config.yaml
time_shift_ms: 100
input: "log_mel"
vocab_size: 20
encoder_kernel_size: 3
fusion: "cross_attention"
decoder_width: 256
decoder_head_dim: 32
decoder_parallel_block: false
decoder_tie_embeddings: false
init: "torch_default"
muon_scale: "original"
momentum: 0.95
nesterov: true
weight_decay: 0.1
Rows from block 3 of the text decoder, named by matrix and row number. Rows with one number belong to one attention dimension. Each number is 50 + 12 x the weight over its row's rms, rounded and kept within 0 to 99. All counts start at 0. After the name is the row's rms in percent of the matrix's.
# q: cross-attention query (decoder.blocks.3.cross_attn.q.weight, 256x256), inputs 128-191
# k: cross-attention key (decoder.blocks.3.cross_attn.k.weight, 256x384), inputs 128-191
q.232 083:30 45 42 60 48 41 49 47 49 32 44 35 38 48 60 58 61 48 39 40 52 54 66 55 36 41 49 27 46 33 44 66 56 45 60 72 41 59 80 61 66 47 29 52 28 76 49 21 39 38 48 47 51 68 63 56 59 65 50 56 34 52 63 56
q.233 086:63 25 35 41 63 58 36 69 59 51 50 45 50 45 63 53 56 33 40 30 68 48 52 43 74 30 47 57 56 53 48 51 51 50 63 64 49 30 51 44 41 45 48 47 63 44 45 52 50 54 62 40 66 46 40 50 63 42 43 47 45 32 55 43
q.234 088:58 33 59 41 48 61 32 52 46 57 38 57 36 65 53 58 51 56 52 44 61 39 64 61 46 14 59 67 48 46 53 72 55 42 52 70 52 20 55 38 40 49 42 53 71 53 57 41 68 61 39 45 68 31 57 39 48 62 59 57 43 54 28 43
q.235 093:62 59 39 39 59 51 65 60 42 69 55 50 58 49 34 54 79 66 73 73 56 56 47 72 74 54 27 47 52 66 50 28 36 65 76 59 50 43 52 53 62 66 24 51 69 42 36 47 46 61 70 49 54 59 41 83 38 33 46 50 56 42 38 47
q.236 086:42 52 67 39 32 57 38 41 53 65 41 52 73 48 58 59 52 53 53 67 33 54 44 54 24 36 52 42 50 44 59 47 24 49 54 60 57 28 47 39 47 65 59 56 43 54 45 52 59 49 29 53 56 55 30 35 41 36 46 39 67 66 46 35
q.237 100:58 21 57 47 44 46 52 39 64 37 39 57 68 60 46 62 67 31 46 45 60 29 56 50 24 75 41 46 41 42 37 60 30 58 31 65 37 63 72 36 56 58 57 50 52 43 68 47 41 44 77 43 35 56 49 56 61 63 51 64 22 48 52 49
q.238 089:58 48 33 45 56 47 40 65 34 57 49 49 45 44 54 34 32 66 49 41 70 60 62 48 72 36 48 63 45 61 51 55 61 50 63 38 55 37 11 63 28 34 57 50 91 36 46 55 57 56 54 46 62 54 49 46 35 45 37 67 61 49 53 48
q.239 091:46 47 62 42 67 51 66 66 70 60 57 68 41 48 32 42 49 49 59 68 33 22 48 37 63 64 45 50 44 66 55 44 50 60 74 64 46 49 70 45 41 60 41 53 40 33 60 49 75 50 71 59 63 29 37 55 55 33 39 44 63 29 45 39
q.240 091:57 55 57 48 54 51 37 66 39 61 54 48 56 50 47 49 47 54 57 55 51 60 48 54 58 32 60 56 38 29 56 62 61 44 40 36 54 49 23 31 49 36 59 48 66 49 24 53 56 68 41 48 69 60 58 52 48 60 53 54 48 60 31 59
q.241 097:46 76 49 54 49 64 54 58 36 72 54 50 54 38 35 48 60 63 65 52 42 66 55 66 64 43 21 53 53 55 81 43 70 50 64 35 43 34 21 68 53 49 61 36 56 28 38 59 56 61 38 54 61 35 69 66 35 45 58 49 51 53 20 62
q.242 089:44 62 41 53 42 58 60 37 48 66 38 62 73 37 42 57 46 45 53 39 41 50 44 45 43 43 39 62 62 51 62 31 68 63 36 41 61 43 33 67 43 48 63 44 48 26 45 54 37 63 44 52 46 35 47 41 46 60 52 47 28 66 37 57
k.232 082:75 65 49 56 31 60 49 53 41 43 59 52 47 34 62 45 35 52 36 39 47 58 54 72 55 58 55 35 43 37 35 36 60 53 34 45 42 51 35 54 61 48 48 46 61 68 26 47 76 49 36 45 34 71 50 41 54 61 54 49 61 52 46 57
k.233 091:42 53 46 33 55 38 54 37 56 51 55 51 50 72 50 81 50 54 51 49 53 56 52 34 51 54 61 60 52 49 36 45 41 52 48 39 53 46 53 46 34 51 39 67 32 65 22 58 47 42 58 35 30 64 51 48 62 69 76 60 44 59 60 39
k.234 089:42 60 42 47 68 39 47 18 44 37 58 51 54 57 61 54 41 52 18 60 62 41 58 35 54 66 42 47 67 29 55 43 41 67 33 53 50 55 74 41 58 43 37 49 50 48 29 70 62 43 54 57 08 69 38 47 45 35 48 39 61 50 42 49
k.235 092:78 40 55 76 66 44 50 48 72 71 44 47 55 55 54 73 50 50 61 39 41 50 29 45 56 30 49 69 37 65 39 48 64 27 67 46 44 43 51 58 15 63 50 53 49 35 48 53 41 48 76 50 58 31 62 47 46 64 44 32 39 51 65 33
k.236 086:51 48 57 58 56 43 58 59 36 57 39 47 70 38 43 57 64 51 53 51 50 44 46 43 40 34 66 53 65 48 77 59 48 50 55 58 33 59 89 49 55 30 51 35 47 23 68 50 53 53 47 57 54 54 42 55 43 50 48 63 67 68 49 42
k.237 098:59 35 44 37 50 68 50 69 35 52 46 41 32 41 64 33 32 44 49 35 27 44 47 54 63 51 42 44 64 54 52 40 40 41 53 45 30 50 41 45 64 41 54 43 56 50 56 43 43 57 52 53 44 48 41 41 51 42 24 49 51 58 46 48
k.238 088:41 75 42 43 63 45 45 47 57 36 45 42 56 66 51 50 48 59 34 64 53 66 65 37 48 68 45 62 45 49 22 61 49 54 57 39 72 46 36 42 48 37 48 66 38 46 49 67 50 38 59 43 47 61 53 63 45 45 47 44 61 33 72 54
k.239 086:54 50 48 67 70 48 46 46 52 50 47 32 57 42 66 55 43 52 41 57 51 45 42 54 42 32 76 72 82 60 61 45 44 48 67 68 48 46 67 40 18 36 39 41 46 37 58 68 50 52 45 51 49 37 64 41 58 40 49 49 52 41 55 25
k.240 095:37 53 50 53 65 29 57 46 74 23 75 51 85 49 59 67 65 55 47 67 61 52 56 50 54 38 45 52 30 34 30 52 50 67 45 53 58 42 57 43 42 41 21 73 54 66 31 57 63 38 54 34 48 41 55 54 41 59 73 45 40 29 45 59
k.241 095:56 56 55 77 76 31 53 40 33 41 57 44 64 53 47 65 60 55 57 55 52 58 38 60 37 44 37 62 25 48 41 54 63 35 46 53 72 60 62 53 47 71 59 52 58 39 48 75 59 38 61 43 54 48 59 50 39 74 50 37 39 32 48 53
k.242 089:44 50 49 58 61 48 56 51 32 67 46 55 29 67 28 49 62 41 68 46 56 37 47 45 47 53 53 52 62 63 59 54 63 38 48 72 55 51 59 63 78 63 84 43 71 41 41 56 41 54 41 65 43 61 37 55 37 65 50 40 45 41 52 45